Weights of a small masked image model: 33.5 epochs.
Rows from block 5 of a small masked image model, named by matrix and row number. Rows with one number belong to one channel. Each number is 500 + 25 x the weight over its row's rms, rounded and kept within 0 to 999. All counts start at 0. Numbers have three digits each. After the name is the row's rms in percent of the matrix's.
After each channel's rows are labels from the 100 images, of 14976, where the channel reaches its highest value: "patch colour" is the nearest of a few named colours to the mean colour under the peak; "lies over" is the class under the peak. Only what is clearly more common there than usual is listed. The data: made-up road signs on poles. In brackets: how many of the 100, against the usual share in percent.
# convs0: first 3x3 conv (model.blocks.5.convs.0.weight, 96x96x3x3, each kernel summed), inputs 48-95
# convs1: second 3x3 conv (model.blocks.5.convs.1.weight, 96x96x3x3, transposed, each kernel summed), outputs 48-95

convs0.46 105:500501517514551448476497518463486464475513554496511479500512474524486509510513500502501498487511493536461526499501537421499499498499489525471482
convs1.46 074:508512498493479512506487501499466475568501506487468528500512572508528501499504493484506434531510554511526510480504501491475519498492522487532502
patch colour: white (36 vs 1.9)
lies over: backdrop (98 vs 64.9)

convs0.91 086:485543480470502518475487508503532516537491496493502483516503453517521488458533524500537465474499496482525514474504531473524503509500481523506514
convs1.91 069:507548490523509523517517482495477501481497495503476484498534492521525497506575473524456446513580520509489486518495530495494474491479505508489501
patch colour: black (67 vs 12.6)
lies over: backdrop (98 vs 64.9)

convs0.89 104:477503483500490504476492509496483491494457490532466457476508508526510511525497502485493461444542462489533513497508509510524490514510504508517509
convs1.89 110:506541487481491539488426488491423509518486492480486531528533518473489479491536504515485510547511518514504563490484513521535515503510484509485513
patch colour: pink (40 vs 6)
lies over: symbol (66 vs 2.7)

convs0.62 103:502494508524509498487495510483497463452501527496481484471460501528545494514512512480509493489514454534504521485455493404501520478503485501519528
convs1.62 097:476468568540501506476479533496489478492514517479541555516539500523455491498510512492510495524522537486487492501521517541485516516509510500469505
patch colour: pink (30 vs 6)
lies over: rim (72 vs 9.7)

convs0.65 114:500510498507466556486498541537504472484471488489479502495492502535498511495531508483458511476515507513495538498481482541481500527514495432512498
convs1.65 068:443490507521508437487528470465480496451450506486490526471485505493470500525481526550508561460503535502511471499489537499475512468495526569520527
patch colour: white (42 vs 1.9); pink (28 vs 6)
lies over: symbol (76 vs 2.7)

convs0.18 110:481494502450472533538478522487490526488478480535455500530489505513500475504474514486504480505506501502485521524502496513517475499495500498468479
convs1.18 088:456477504561530481484475467467490522497498536497509524520505472491477500527535508502499485484478481496493510518445494481518541475497477510499495
patch colour: black (99 vs 12.6)
lies over: backdrop (100 vs 64.9)

convs0.51 111:493505501455489493488485519472504480441493512476505505492460470528521496489490506494493510509574456519509500498481514374501502498524485498531532
convs1.51 128:493504510411523526478525513482474514540480462504492456502566527519511484494513465512509527537541516478460527527498522570528494489491495525480487
patch colour: white (45 vs 1.9); pink (39 vs 6)
lies over: symbol (97 vs 2.7)

convs0.53 107:486507473480496497456480515453465466448480467525501467486501532541493494481516528454477508487521490516525510512490545516484470524526511497491472
convs1.53 118:502484502465459474464492488514439534535485514502512532506518512476491498477504497485471487558533518521503492499495493500532500526492488510506487
patch colour: pink (43 vs 6); white (31 vs 1.9)
lies over: symbol (81 vs 2.7)

convs0.86 111:512521441547501501519491480487485531476477472488479429502513535528505496466533542470465474480475482525500457489488491459531500508481513481497504
convs1.86 103:512465497482446506505510490431512495586517533473497498556490556466493493492491514497514476529509483477508475512497472540486522529506477489529538
patch colour: pink (28 vs 6)
lies over: backdrop (99 vs 64.9)

convs0.75 103:495485517515515452529492487471488511464521546496489486489483503503524518489503471496468511493538466508540479503467500390520528504488498498513507
convs1.75 093:509513515491474532470451484474494510477497503487499526522573481538512483494503493535518498516542505492490559493506525601527515484513509467426517
patch colour: grey (69 vs 32.4)
lies over: symbol (58 vs 2.7)

convs0.24 113:494501552455478495515460483476473500483505532501500482509493483492487485499509490506504527470543473506489560482492504531520469522499488508492501
convs1.24 116:497508503429505504522508515485529512497516463522505504494517494521508481492465504491517475520506502505473440482489469513490530502501488463505491
patch colour: green (30 vs 6.5)
lies over: symbol (64 vs 2.7)

convs0.93 082:497495480468484487483517459511493488478488508473485464474419527496540489502556514503520502527488477469487518483472523535566536507441496484537485
convs1.93 089:509465471529485519503437514491475494487483536459488476509496513460481509507486492522467502482492539490506521497508508485554457493491524491504517
patch colour: red (26 vs 1.1)
lies over: face (61 vs 22.5)

convs0.33 100:490511523540499497541506455493488509479514505505485483516479507509477516454531515489493524475454449540554510507452501488493496499461490481480503
convs1.33 104:503517456486470484518485468486496452438480487490490525507507487478484527484488501508515485524530503498509489500463533512559510505436486523461498
patch colour: black (39 vs 12.6)
lies over: face (45 vs 22.5)

convs0.72 112:477506511489540531499499510496469488455479548491488417502482497503509506483479515492474508490530474528513524486496492441530482526547494508487501
convs1.72 102:489500529493500525529493539529430495505528470474507487482461516526524473524487511512487511494455522495476460471529490454486500449528506491472501
patch colour: white (32 vs 1.9)
lies over: symbol (26 vs 2.7)

convs0.27 098:509495522502453531435527492511517489470512533507521439487465486459486495488503493490488475482531497483494515510492525511527490494466504494510491
convs1.27 124:532540510507531557474486464501507485530522491526469466467472488534497491503535497523542459529491514508528511501486501455495504495456504472516483
patch colour: black (32 vs 12.6)
lies over: backdrop (100 vs 64.9)

convs0.82 130:474480518510475514486475509481486498447497541496497487497537486504491506477519501499489503479557493541508538487493509528501494501484490510457484
convs1.82 165:501490502533478501448504508468491510475489511507477530511509494520489491492505510514492516526517515519517513511505519507512492498470501535420497
patch colour: black (57 vs 12.6)
lies over: symbol (89 vs 2.7)

convs0.7 077:487521466510518520512518507532526491494485516540506548506485432471521489493528439467454484442512477505526522455508501491487519494487495493496543
convs1.7 061:493506518492493507509500532510523456472510522534585447488485486467530497513482506510522540497489481500494456490546527460457449489531521505486475
patch colour: blue (48 vs 2.1)
lies over: face (77 vs 22.5)

convs0.41 096:486528516452532515515533508493509479494505482480500553487474503488456490490511511497521486476545476492505445491474493534512494528524506497520482
convs1.41 091:487472470490506490456500508517525484470516510516494463510513488499487510506518497484475503511556483508496570483501492516502503520466508506483542
patch colour: white (42 vs 1.9)
lies over: symbol (56 vs 2.7)

convs0.9 136:497497526499508514508525493495528500479490503506500442502521481427524486487494507503529515478512497488488514493523514497476488510481491507531500
convs1.9 090:477524473516484498502498497501554517521513476480568484496507470473507488482476442527517501545492521486515484460485588496500492496529489502484505
patch colour: blue (48 vs 2.1)
lies over: face (69 vs 22.5)